Rows from block 3 of a small audio frame classifier, named by matrix and row number. Rows with one number within an expert belong to one neuron, the router's apart. Each number is 128 + 24 x the weight over its row's rms, rounded and kept within 0 to 255. All counts start at 0. Numbers have three digits each. After the name is the row's rms in percent of the matrix's.
After each expert's rows are labels from the 100 clips, of 14976, where the router gives the expert most weight on average: "peak on" is the class under the peak; "top examples" is what is common among them. Only what is clearly more common there than usual is listed. The data: melodies that start on their tonic, played by one synthesised instrument.
# router: router (model.blocks.3.mlp.router.weight, 16x256, trained with AdamW), inputs 0-127
# up: expert up (model.blocks.3.mlp.up, 16x128x256), inputs 0-127
# down: expert down (model.blocks.3.mlp.down, 16x256x128, transposed), outputs 0-127

# expert 7
router.7 101:093122116126110147097152135144161156138137136114111118160136133132105150140101166119108133120122099125141173098124115117111108111096110124129104173144085085143109113107158102114114120131138081137127104127159130101158128156129094091079105092144117142135126136112127117118132140190107149107136114076134138088103103122133138135152099117130108138088125132112123156098134153138148110162152
up.1 096:135115103161143126134107124118110114131106139165153099093104164148153099170153065135101158169111116144083119118107092114139118183164135169135139075148120134147162110161121148181137128166128132147131112120123148151109165159075152187175134143102148119116105092100102112158138109115129109134144084130156146137115107104130146134113169109102122121128115093113134106097165142119113134097126
down.1 100:113110118127108123087097157118102132147122133169140164128081132167160113157131084116164124143122150141127112133097120099151108135171154152128142102138156143113107185151165146158122118132137156158100113092120136154144128170132108089161162131132160070140086126137106168135114141126122102175133178156137126138140151101088095160130148138086139112135095119124149138096142125101122118123120
up.2 096:162118094050159127151115136078115118117122128126165091095128140108137138082104133107092083163159165090099117122150163099132140108121098088142161120116125152096136099148161099129157111131129138139160162130128146116147128149087119146153107118121112120123185173102084133144096094126150125102117137102117117135166085135082115175118123132119122140129124157138166098120097138167135167088108
down.2 113:098154159111116126131139146147130098156134143114107130119115121125121112113109140098117141132130158115161132144114084094178117122159179157113119172142134109130117118146147153123112135102151118133096134122093118093097135133131090145078106096135158137094109186172093173140135155147182159160136108146095114110100122128158144191145137136129085097127154127131143173100125136120144133134137
up.3 105:146116115096101123137086106113118126101103146123169121140094131115139149110154112129132139136133157160154150122141154128127123128136131130122154150085141094094113107150139112130122132114110150134136113120073125127111112124140173131086130170107102140111159171161125154115113106120122144139120089127070125160117113146109126131130140134071158101134174165129126129113150135075128113125113
down.3 087:096150142104128124093131133121133161121134157153096154099159151176111144156102143100126079119101136125173150147160093096131117094117150112125147157130125119116175160115187166145152140118109107143134100148186106094075146135179106146086113106119089126124123112129116121129154118144127141115153126094117071131132116140135147130108136097160128140118109131155125095114126136168132141127135
peak on: G4; G#4
top examples: pace: slow; tonic: G; tonic: G#

# expert 0
router.0 106:185159145118100083151146115113104107121122130120120120121109134132160156095154158120132119141147113155173152117127108134127145170098115135120101144109131149104151104151121099149139137178100123087090108116111126149137102127126136114093072151135139157121160106139151081118109114097154174094085118111140096084118100139129082154130140075092105107164160117144123107167151146109119116141127
up.1 111:118116152107134133146101123144113141147101143123133140104140121147154115136148093113124144154201144126091122119105071102110161165102127114121134137089168112141148104094179100112127100154148092128098101093159169106128141128102123165133133127111155113088121121107106149132153138111170141167114106119147144158161145162121153144129127128082126156105093128122110131143132144106149183147084
down.1 123:160153096130118136153162140143123122092155132168129134153118112093149134147121089154108133093147142148148159111101165171105131127118125132131120154061144186086162119130126144108092147103098120083130099134125157146118145084097144142148108175152141139119144090106163101134162098096106133122105082170106119112135126128132167123129113088130148120169126137160124139143096131128098113134137
up.2 106:144149106133105096158111178141117142125185161143152099117101134075148107126092075144095141093154112140119154183086109135158120167133101141130126142138174128129125092143165167174107175103140107140111126092107134118100152104134132170106119122126120108126145139156142133140120113135162135145151102129113152114105106119128138140163133119125107152145159154152129119134163144148109150093144
down.2 121:119126168143131135091113155111149140139152121071138109172104129119122202132121178131113113115161147123151127148119108154087136136131113129120128142124132093157142109107135125155106151123127090132104199093101072116170132143105121129116136122111111098099156152147099149137141075165124132139139149119134142136086109107159110118136117140149155155129182089156173135126155100136146122140110
up.3 093:178101126117180132100127160190126127124093100104154121095140144128110144134108117132124163125126141174113168104088099110161136114101106148103151123135151089099093124090153106136132117183092094118103078127119134118110135146161151126143143116137103149132144128073096135139071155112167121086094117151172126135111143129090084141116132147137131125149090078120130148140147132100134132137123
down.3 093:130178139136105111139133140133097082118116149114130153131114097121140149105144148108143149134176096137141157160136117158100135154105133144136107156106146116154157101108108119142112153118117133124098146099147110140121113136127156135089074154080161133135173144176142134142156107095156127125077077084124118105115110153152147158143164095146120151159185143124145157153129138147126147113129
peak on: E4; F#4
top examples: tonic: E

# expert 4
router.4 104:137176139132164141133160105158125126125137159125121148128139054125151131115143159079138137170140100116102130148131090099147139171112178127141131135112114127142161115104139109128097127121123138158116117105128114137101096110117177168121138110096157145092088106142092134123103115118160172104131102170128183093101094143182116145077109160115141082155148154138118130113104135124137116147120
up.1 091:129118108076132128151126142130127126154114107087175140099146166114100081154093129118121098100129154137115138116145170101160154125125063105185145099102152091189106128069093145109149138136136132118110119150129125123163102143137099105098111116163099139125136153119157131116103109145152139133153125124119097126139103169132122122125139130126101102122143137102113111149127181152083136092121
down.1 102:120105082079143115144115131116096148100089116107136133103130181157114058172150099126133160108084164121130138113125119107117145139128098095131134134097132129115158134163148143092137134139124141088153092156132150125115173146147136118112126101142132123129111144094124108107144140099148105123144098139107081123182160163130153157130120158095103117135090116118097116131146153148140098083098
up.2 093:147108135104123119115119131127053099156122101145151151097112161137093143134119118133146104146078158130162094133152161133166126095170105108143121159111121142135073124073159176144157158149169097112156162126137071138161109153118140121143129161129141108146090128156116131159115117117120118163148104149087082075155114154154104126165106116174119091128117147087137117141141188141099140071124
down.2 093:098124120109129104154123138073124128116116122119116118132116153143128107128136110149134095154103148124107125146153129129144147149137134098164142084165075171126145120145147126139111108121150145105138107130119189102130134114095084121122120142161119114099097137142133150094109111110154144167180084101101132106144126132114172109094106160085096112124117100138098120092109162137166105109136
up.3 085:162123106160107148105118169131084110120124068148140156113058159146107149149144112135125132131098157131150186124118151130159132107141104155129170149140147159083121123142150132119099124130152134115109096156156128116152166124130083130139116161126134105164116097124193118179116120124125142164156119117135135130147178120124109133141141073124080163093138138144100133150174175111128127111121
down.3 075:127161167166119136119195163182129108124136169121116083169127113100148176133150148104138154120135104140130182127082139152140121142076128162131161180133107115136091105130113108148116135133118139166107156128114114144111131125141147136079116121095136140114133111172123169137133134093166162131099107144149118135090107172151076137121187076124101140196170120140150132150161139139112143137152
peak on: G3; F#3
top examples: the note G; tonic: G; tonic: F#

# expert 6
router.6 099:132085109183069137123164148134149109125121093127097133162077139086111147156121127122137166114111110146113165106149163122146115138114102111158141145111111134090089112144124132095096114086117129079127140146157117115137142083086112135148131134138156129090152128147117165170148150094120112174129096108144123098132111140097139138110139107129159128130103135124137118150129158125153143160143
up.1 116:106122139107122165098112138146185108124110126137100117103133131115132168143120148093158141112124109165114118132113147107153103117131144151123129131109115121115107145148169148115137099107090121123126126132133068122145135141129121164160138122100110091161107118118091114144162113162111130207174140110155149139142127107135131166146159116144124112082131129201063111084115136133151122138151
down.1 118:119081126152134122103166152158141128107105142139111168152101125138073147111120149107117166121103126128139112104119147126114127095110140115128120134116122125099141169121116125111072130137115119099146143129101142117150113132125110141129105125160158129142149092127116125134122184127127115097159137149154137117072118132089134106110095121160201110124111094098117124150081135093170132176152
up.2 086:117146105113111105135094154121108167135152129108143123116132172153151076111102087160122114146108147128093120123149129105125138122095160141089111123151125142100150123137139102140163129138167122176101067130113129118145141155147130143107104132157091160165139145134147121093113105136100142108111106081113129156156137132133132098137147151118113142100134207085128122137136108113124156097109
down.2 078:141176084118141128113149081117167143085152127103125079125151134133146147087098110131141125149134120134142153132097136151099143106139098172111100141112112124119141127149183121097131097162120122139091110151129151118116156101125067137099146135126112158159096112139087128105114093139145152150119152137105149136126108090160106158172121128133139179135161095124161119125152179151132055136142
up.3 112:121130133134090098148146090132128101136109162163134115122138119106142102096117109096115106121134125108131140050120099148173097189140136128137132162100104134122116153149157149139103152094099177104150127143107137124158121122106157145168138147111172127092126102130111129152120141138147115141144131148080128120122085154122130126066163173141146104130137144137131123102132153108110073154119
down.3 137:118086132148100206130151165121104106130117090179149105131153123128128155154124155129157093074158093116157124184114142118140103123135123134127117139122156125155096140089124111131164110122121103135155152113118143126152110117142152134151132159147131136154138159138180109108147122125072124122130159137154068104125172135155124128133115102133101118132170120105128132128131108133147128118134
peak on: A3; G#3
top examples: the note A; tonic: A

# expert 8
router.8 110:136130169144175072126090083125173134150185159112137116143156111126124112104116155144099134132142088108104120149144124161123139138134141155094122128158156147146137098116107113107116136163125154169137095125112104138113158112138125148135114109121114108120105132131102113153095130126117108143081154125108164179091131112123073137153108165119115146103111162146110112153132089141103171138160
up.1 073:152146119099105143098133152129115141081151118164087103154094127193125147167186118144152162121143130114175132123100116078152165132104127121081162114127120126118117158115145108151115109121124134123103165138119163146151103142142134096120208149176134107115131129132152151106162102110121100139145110143135118110145116126132174080116165087125126103130165127126151098132100123085149173136101
down.1 063:116138111152143131131155136133148063084122098143150142122116118128124183116126099102171110125087098158137147136135134111128134115087105109185126091139087156093110143116169147126162122114136115130153155101132121139120113147111134171108118087153139113106088112150153135097123122159157154132159105175110146115106086158143128096121166106109144129134174147149158103144159150158080126120145
up.2 077:141133118188150119092122151166103068142089138122133137134111155144086162138163149135133145101140130192169160081138134118132148101153065179127173111116081132134127119164111123125109133128120097125140148142131141099133119160098092096116172104088111131129124144145146154175108122147114114107131123142150113102147110099122108118144150100118111136135191077134129123153136138108128121118119
down.2 083:157132113163144143153160141153141112085124109125097077157161148115129124122130147141123116095142121162118115116105149117119118100088130140146148146094147090174115120097121120133157098129114114119178183164141115123131103109140114161128095144146109118143113107055201171109115104122113123096147126126133141162133136148197123101141113111159127111098179129147127099131103111135150117121145
up.3 105:134166134131119142114126153128097108072155120121147080080105197099142135160140131134119150130089107150111111128137099158156073136129100157136127096149127142141126099139103119136112126159168115132105165131113107129126140132100135162139112132119121104102118136163152155111109105118144166103108110100106163119132106083155133141132177091078134094117155126149145111152161149150081122115138
down.3 111:130162127093123122158132102110112078124148151121149106111142158100113094107112130141134138087160141107128086142101118131144100142114144133114116146063134127117131084177138163126157110100139122085157138153086102129124135123096149164129133140107159175104158164135159130152113090132142136114123103126061111105100075117168167149181126119147103115114179116174119109139121129184090121117113
peak on: C5
top examples: the note C; tonic: C

# expert 12
router.12 083:152138132126135135137140102138140115148129142145135094165124090152155166118147169110167158163157080108109151134134125106150098127143173141119142098151108124156151158097163121125118151109110173139152157137128170117108122127163132145166188155102128129129077119184123092124130151131107086116164140158163107117109153086108118108128126122103149145138130103125104114109159112142144136136129
up.1 098:130162109115137133121106160125128174141151154124070099129112138110117135162144154099120095065130109124123135128202166094127127148123135102159088163129132146151155112062099137124109108081128118144085123169127190174149145122137117123128114133154151132120070141179165148131186159124130138162118147125135128090107147150133132139103089104161150110100071119123115091118140123088165126121123
down.1 107:147112096102178109131178087171152124102149130132112118151148111135110151170102126159118140131132157122096158118157135161085109122137094127136150131072116137079115124102114135080160164091103123141135160127130118129133147157127113152116159093138121163144111101119110144129121102125160088137138101099107072117146106144139149130108101105168112132133097125142120135128155144193126098164122
up.2 115:111113101106087137134104123151136138137151122127095116115148157170140097091124099118138146152112088122140101138138105091110143167159141153142104103153121075087134092147187144108149128130078076108091080134168097125140153145126123122164096124097119095124074108093118144155149112172146155105115157127119123111160123162115155127139133138102140139089097104117144135086100125142154150128117
down.2 107:127110102124091109092103141103132098120101096123150137085080138143135115156145121111141118124106141177127110105127141121101119161163093148137100088127104148106136124154152111140121138143107128083100120161134097134178119190095109088154131123128130121142089123137112135122127110187113149142167158090124118128149146094111099172136135135075136106115124082144139143093162153127146127139105
up.3 125:092121119106127113133114125131157125123116136128083160147149153139074125084151106132165138115086120128112090146142123134150136136112131158157155122140099130108132144124160162135112141150095127098122120118135122079154130120136150092134107128083076142123112107098129126151135111120108062064181107146103091111134156176151146106141123121136105118139140126130099064128107134148179156085102
down.3 132:106145131098137114141134151113133057126107078115129137111128150142108155148096138108130096131087148127146156102144099156134088146124097105126109112091095135130117126148161137154117139083170123097178118135118134141155151160102146130136144087156136114126131107117124107099118118173141160138140121145115103110111098119129156120079148151123102112120131122154129131107153149154117100144099
peak on: G5
top examples: the note G; tonic: G

# expert 14
router.14 093:132086119126103195111116160148150117084118118116110110098089117180170108148132120108150125077152135174120123144145154102126078124122107129146188099128150104136127126085125129126109152097131159129114140104138139125122124117103094159157127155148097102136096092125201121125145126158078143171189131126112090097145181135125136119117092113104154107109137108141144099095106122112153103157132
up.1 123:113143159156121139122158105104154102155107116128121103125152122091086159156086199102094145114146127150127167074134123133096121145125147119110099148119127150127096107127074089116118129094121093113143140159128149090139105111104156111114128098116156121140152106151119141143167180173143114107111107088159158114106135136121115108126129144148129113096129116069161184127125110118133138193160
down.1 114:090111149179106152097129152111158146110145123150097079145084116089094123134071188116107140120128098100125150129110161145116102106110132137151083140152110152121113112143105125076133107139106102115113159114097153067136108087119130101132109155115137137147163127154112155116126154167107138123120145113137159098109112077122111142146107127144123114101125085104130155152155103130165161150193
up.2 102:151156104074120104116133133113088151125121155144081121139130140116126121132148107109133142155143154104136118109122163105129133126116167187122128125118139146103100112147108091118170162104129060184120098152107101113110096151150176135105094128083090114131128126105095141108129150119139121088098138124119132123165145136108139153172123126137160172131107145100135110162101124121126190080097
down.2 102:089131139164115123117111169158158128124110153151101133130138097141112149179116102097130163155135113120165133138120076107153111159117122138142153148132123106098126164178168139113124127104095110132114138107138081129099125185118116117091098122084150096118165153151119150166171164147143145128129127144150118147126103100112116146146177111159138114119115135144107105142109088113151142139112
up.3 107:117147092136066111163147133114099093160123155143137137136106126110146114107163153107123109139148094103184107101121107158157142139148141153124110134135118170185146108124131140137125116152166106152070114133096110182190116154104134142116129137130092122137100152157126117123186125123134108177108132100101137118131102176143137167138153122112084114098133148158131105110135120086095156116129
down.3 103:144170124142130149113155096084116147130171134144149116156114107110175180100134149118105160128106107156166115142117150137146162101127103119133132137137104164112125122087142162133105147131159139137116127126167117102131150092118064131074135162144089134140098119128152114126132113123116169139117112160117142099113099102175127092148116100114143180127135148168124108131145150111075127125138
peak on: A5
top examples: the note A; tonic: A

# expert 9
router.9 093:120175103114111108099168095146096103114134122156094154144089118107151146112174132132152139157170129112144136130142131165139108125135130149122171145144113146130139159151123101105133149164158186149133147157116123161118110099146129134125146115144106149141122144127076107102140142109163089104117149136142157130105117130106106103119132096147157144116155116134153120114119129129114085142126
up.1 095:102103164120101133176132136131154111127122160105167147151112123098120105144133131113088161087169120112119142145115138106102118140153100097117094161080124103127143132088121155123144100124086114080136043102104120136137092126143158097130115120140128153117148127171130131129111149144094120107160139135090138117090137139127179123095106158155149113155134122093140165149093158096152112146152
down.1 083:108096139113143122154122133108147123140135151134130102096127135085096123148092115138111076134138139096142129119164135110135124077128124101145134085154118148157114099153115080123145137090121110139141172126135089106168134153080163151113155104111111131116136137155084193121110135144138128185159113099080113130117108174092138116090107166152111124097128128123149118098136127168195130105153
up.2 091:175102124182141132119138119124119103103085098141113122104111133133147153150098123138149130189116128161115194137152131116146111123125084150131129141106121148105102134166079125118124148127147142143093151113150098144110130153086116101121099124092089135140124132123114145134124153091140124158096123133111132116129151110148092169139152119126130083087094124140168071133145139133138119140138
down.2 077:140150123072139115126114127105143123139139105128156092111155127098148087138130084165089126180125120163153143068135111152135134160167138116102098094130139162117123132161103093085174152098124106135160102121092135146122154134122113121152134105112141099120100094138088109123116129151148102145111137097140130111140136151076136128115149151081122159135119140127172147094178141164073133140131
up.3 117:142128124152127135142122105114120090078104137134107153109100134143099077124160118121125122130165098104127105141136124181132156117150141108149115107183129169158179097151093114114131141124153154142140123117140143133142123105151163172117101139135121125125097126120166119106185135117145119142124139076122162103172103130153149164102114119114138115121138103155124088120132116137116135126135
down.3 141:160147132139122150156144128161099099088138133146119151121126100144144129149123121151144165108128127138146134152096105137129118132158184156127131140087161158112109131154131160083117124118104122111133122113104171142090115113143124127150111174126180096128119115132169080141168148100106152096098103159144082109137152114115128136143121078137106107176145116126121155156096107148129140110156
peak on: F#4
top examples: bell-like; tonic: F#

# expert 11
router.11 078:169138115098122181110127120131123109162149096154147100195124095182152156098157146134141125188143105106140130114126140127146129154133133139124162119125111136125151166118148114114108137110130200121169148148149167152126125130165117108128170172108181131129087128179108112091103081130134115146147138173155102101150126119130120108120086115096144116150115128098131133142154160150121104125123
up.1 069:122139129164090061136113134118127128182119144127092097108113132120126114145165147097100133111149126160114122080117126149111166120111141123118113155139144136134151122136147110160139132124124115172110148105117086136108130132126141114128072141113106118133157126073115162147162123147113152171108123101168137141141165152140140138133170122164124167108090132134143113101100107112103143168103
down.1 066:169144096109135123117154155171106112123110112167122130138122096102127132130164118096152099100184115138107144102161141117107153143131139118146126159127154123144124162090091085144139113162130145104113152120175155192162094116101188149178114133135134160128106128164157098115114140104131085123137139121159120066162122150119086135117134113125136079173109130120122144135169157089149124143144
up.2 096:110146099140148134101169110098140154156174143098117129114131133083131137105133109119090108123148159121159154113159104117148132117150118103164112143151146096153171121171093146115109159140143144128137165146131080096107102088131142144097109132140125135102157150145139150128167149141105138061094117135119162135101067106127142131188136153121144130096120146141179141126121083149105131094131
down.2 101:120130146156112132111143124110168135158134135121090106133134153109133117128081112116105131153115132175149108105096115115151148108165158140142106128160138118102113176159122140124058151134148131099160142121111088133141093099141076096117105135137114139171142177096143145129143155176114146124123156094140153160094110087135157124174133154122095122094139102118139131111068107141148135138140
up.3 097:093164135120147123122153141154145127078105152132098092117106103123126158119096162185078144119139128127135133104116120138116124172140136124161151151140116144150137114149114121146181160125121126158148122119142108149157140092145132114108076161141081112127149138105154158101125125112095115088115133151146131130117175143162071098147158127117116145129120122136147152131113098104134114142135
down.3 095:130128153126105141128093133052131177144149126134113128116103110162125179145130166124141121112137113133169095175153130103113150124129107100149097134136124129108174191144191141162115120125101136108112115135130108087151121117088075127098125158131097095101128149124147115124145110163119124141123148150124124095114094120146124114160084151133115143118121099189097098152131092084140145097125
peak on: F4
top examples: pace: slow; the note F; tonic: F; oboe-like

# expert 13
router.13 100:109143104111122080130105135115103139141108100114164119098110160110089119147088100099121091136085182108120144128134136135126168126122104098146117101142119161128113137168170170158127141146137168111105087130114121109126153118126096131157159147203135106112163140100102148099091085149146167125157113143114127154121113107093122118093155163102132126124135094161143131104147100166087118141065
up.1 129:131140109165127092112143128158104111149114149127112154098149155119108143131105111134161126125063142123123150124096092119151120150148125156152121130096126156083090138155155193177129141153148112111124117132148140115122153136121096071143158138140142095075136160117107152137118154129149161110127098165073097120145123109116102118133103131107127123116126128138130152120146076164115089108130
down.1 136:121100151174117148152100097166138151114105130161125083178132106099091133156132139180132138140120109155140133161140145143102144134121058160123149145130106180097112171118138154089164127148107104104131122131130149107107147101158139103125142142118114142108126137136131130130107123159073127056125118176167111162100139109112129087149128127126094152137102102117119118170100089166134170129141
up.2 091:127130099076147166107143125126136087137160103107104150145128089159125108143135123087072116138134106157099134118115188086101143139111174114196157125136148164122122108124096099117148091094124140128135117109133103186100106165110138127158139100158118107110145131147142116150109163103102128136167117135172106100135119174117089156149138120095137135101158143112110134118156132106122143144128
down.2 090:128161182158114119129129177147140102134112107148130134140167137127094158166144141139138097140130094185177126148101133111153154159122140124123139141115145146144105146103148109152159133114079086096130139120155104107101134140127086146103113161113131095112150112151164131136177083132119151104110142121173124151118107126125114110129184086162109118129148105149120113179114136150112164171127
up.3 083:161150136140103142102160152095164150111139145112103085157169128082158134102127133167102178142156103151135190095108157107115152172106087149116110117099095125103142124099080099133116131111115118095127133157133148127121094132131137171145110154095136161083122082137127128142126138119149120131094148111161159130113064138138125098150138123106103098127134102131141128138130083084181146142139
down.3 061:140115124165123198105171123122169125087139124123148107131121115136112145124151130133126161117114102113136172137138154136076079153097077140148172114120141116112111134111093113094122086142094115158102178137148135095130135139147123135124144137112127104117124100129150148156115145097107103113124117153136122152107134162142118068129138101117124162118153141104167114158137117120135141142162
peak on: D#4; D4
top examples: the note D#; tonic: D#

# expert 15
router.15 106:121102119112137114145105114120139142128118119141136091107136138107132095142097123163123160145131124110136088126113187115133163109120136139146147096149097155152109127115140118092149108097124095157155185091113109151150126125150133113144136142133128127156117149091133142133145095146091106157129113091106174153145182118117185141144175131097060172101099150106118092089115094144131189108093
up.1 078:105137150112119134147128125143116151153127165111174134123135143084136087120182125134091105136110084140154116117132111162141107171152142199106122128113114119159082134081132124130159152137148129143175132120134170180111063103115157115099104096104093094155111106139131121126122160128111143091148142146096118121123128131158144152103157110116119103110143136150133090129140129114094150123165
down.1 069:125115115117120164147139177090145081114137082142157123114115140116153159131126157112155131096126123147169150089102159136110141096123082096140137128135142184134098114120111142150121102098156089121145160109104119124122153119138102163125133119149123092106192121115172104101141095115132159146083148115106124147127128155124135123126167088142126134215141121162186150152089112126093106158088
up.2 079:152121143128150100120147151090109142146118136152125150124138155123129124132156097118141101157136163141164150107154096092141138109134126106134155164119148097124117132153095117143113117118139151119107119172137117126105131178143132119078153141120148157097118112153146129118123103119174124113112142129169123115115093125138072129130144130119159086159154103136145176104159176068134118143141
down.2 071:100109129110099130149106117115137131144124131124135159095103154160127117090125121119097118149115091129148084189142096096158165158132173089093136087167122132149136126124119122170087187094190124137113101091126144120122128131104117115119108109136151093148122119113109078127132126139107138110137129119132135129124131148131184153115103125094124139098154124136151116116078159123103153130103
up.3 095:117150164153100101155130110125132148092078152127083163119126115121165102136153145131129128139082094147139149159127099137123183117115117105126131098188128169101152136108142139127107179155178121161101142120165140151120102070117108130100149126133129115139133133158140127113159128090121154155107136090136118171120184182163168128095154080105124119115127152123146088123110109152129135114131
down.3 094:080126132151131124107161157149132114144137127168118152114131097128147166161054128114139085160078144117136186100101107142147083151135152124111153169137143116113121143132091124128122140089126125154152136120131113135115108137121122087127113117127136113137099111145088129145160144110145139157102105136121130145127122124108112163083132120159132105149136139089184165093143146126144107165175
peak on: C#4
top examples: the note C#; tonic: C#

# expert 1
router.1 097:180131122130129129104122124099114095113133161133134118155119109138153160119156125169129129172167162109088176086140138137141127103151125132079126133136114155091142126122134098132123094139119111102159110158136155110145109156155073113135147097138146151126099171122106110143186090089136116127156142096139102141150135107123136103200084102125107111151152160150087153148121135124134119147130
up.1 089:109078136144108135122154163164107120130113149094127110115110156141140086122127119140075107155094140171140138089119088129077112138128129123149110093152158092115164103131132150124123123145156136133143113129149117149148153106101142104100111124137086109160104141096131142101122162112155150139114129122116136144129166161115187066118146131137153174104089092165193099115137138100149082124180
down.1 076:150176112140182123149161125157146133108124088147093162165141104122116146118124130137149141144131150184073152127106147149076107123084120137121124143152135127093146151075155106135137093116115151095126114142171130131142128105114098151110109120169082151127142122123136142113114122105128130132158121164122108127135136149144103091081134114177160130141129128147100092153141156094138124150157
up.2 081:110147123099145121118141166122117132094128121075141121131151124156210107095167138151132129141126116104102152099104150150144097129096135126125145146138104097150124103107149074135165148141139152179129102120090137072091099139132141140146088140131129162124135138117096160088068101110162158107115110080137131181109146185137170127118143113116135140095118157120152104135115128099127157140146
down.2 085:114099157107101128149105114109115131173154116144120159124177164086132075124136127147120149080133110073137110153115137121131110123166161103118115104093158117144123097129145144101125112093131110148133127107102127110146129112129119107139128104141179135089133121126115127159112147133140090103074158105092140138130156133082172109154115149102118149138126132097123180159091134132146155173120
up.3 104:127143129153149097150163160116132159176095126125127119144134118086119150152153179127115135133161139119135116093106126148157126121100132122154093121162124100172090123117114118093126119044169103161114143119138163162099115110114154131108101161134127135173158191140128154109101153115158126151132106123133140125118137120162134071131175133108111142100127109091143115116136125109111150101140
down.3 098:077142088146140135140122132108136154168152142135113114134115109084116113135104167133131147084168155079131135111160174133072101120155133101135116131132141143159139141086091123076136112093142137128108091142124126120198116105165138078154121083127128123168119148123082127117128136164118089125126189115161144110123178138121117123113088171105156111107120106144106165109101106122147119155115
peak on: no note
top examples: staccato; rumble; pink noise; muffled (low-pass)

# expert 10
router.10 076:172120088119160161142098079162151109138096109148163121160133098146176125103136154148178085182120142120155139108108134109117123140125118135123111098146084143125163144141145089112151121139146138130140111157127176128086115138137128122149195129082151151126103126147077097091096117139167105119149131136142103099122107099128111113097103124073151123141132120122133124061186165130103124119119
up.1 107:138083155154142154110164145159081147121128138122148165147141135098165154126103141170104138125137175115105148134089135125117113131108163169151146123140120163131097097165112099128117125124170140107147172110134098139151118118151134072176119148115109117135159142080136153150126127127097118104144077133126141150116141167113152102134112137124127140105146123099095142091116099154177125126100
down.1 117:123103196126155175113135147155136138119134130104132106108158126137137112129129116156099144139156061101116114115120143134099141117094134128158169103165113104214120146136103069129148149125117074169118169105179150115113103123132153126182088093127104134123150078081151140100105152139114118139114139120158151137131138137091136105129137143122113127086134093090114153132107094124168166166121
up.2 094:126165117141136106146144144146165145135187148148107138136147081122102173149115176112111128132132173118161153143141127147113089168151082145156117143083125124076141086159133149089129126084104176176155139087104084106141117122143085164119099147135133133138143136116127138123173105133104157164093131150086173142112102129175126129167100153149132125110127137167125176136102095103133093140151
down.2 109:123164135113132133093096142093122153134132162108131144103125132134144123105146123114136124148125124113128135136120135098151144132134129133122142136139143110102119098148166120155132156122149141160056067149149114103109125153157108128062152155081128095106163157173089152140136158119143171123062128133099144151148105147129108132179127152114178164111133115113162158125138131104089132113120
up.3 129:156110130129173108155110106158122117114136104101112114107131128132152107087157098147091141159105134100120101120174124120130116113156120106150123093151102123115170141181121133106098161113167113143150105117143133124121158090128146123150126156129107153120151150068123116122124157181125125096117122139147185148139104075149174125122152175092147131130129112168130149125096100119111107144111
down.3 144:120146145134152127110137082118128155140171158136101109147138111151147174106130147149127143121132109125179104167102119127143130103139140154134112112170098119107125150151158139157130095149175102160109171098145119073146113124075092146140142133130119119130114140141131134129108118171116152125125127144129139127105070091124107130153113125127126174113176100179133135109082079146106123145114
peak on: F#5
top examples: the note F#; tonic: F#; the note C#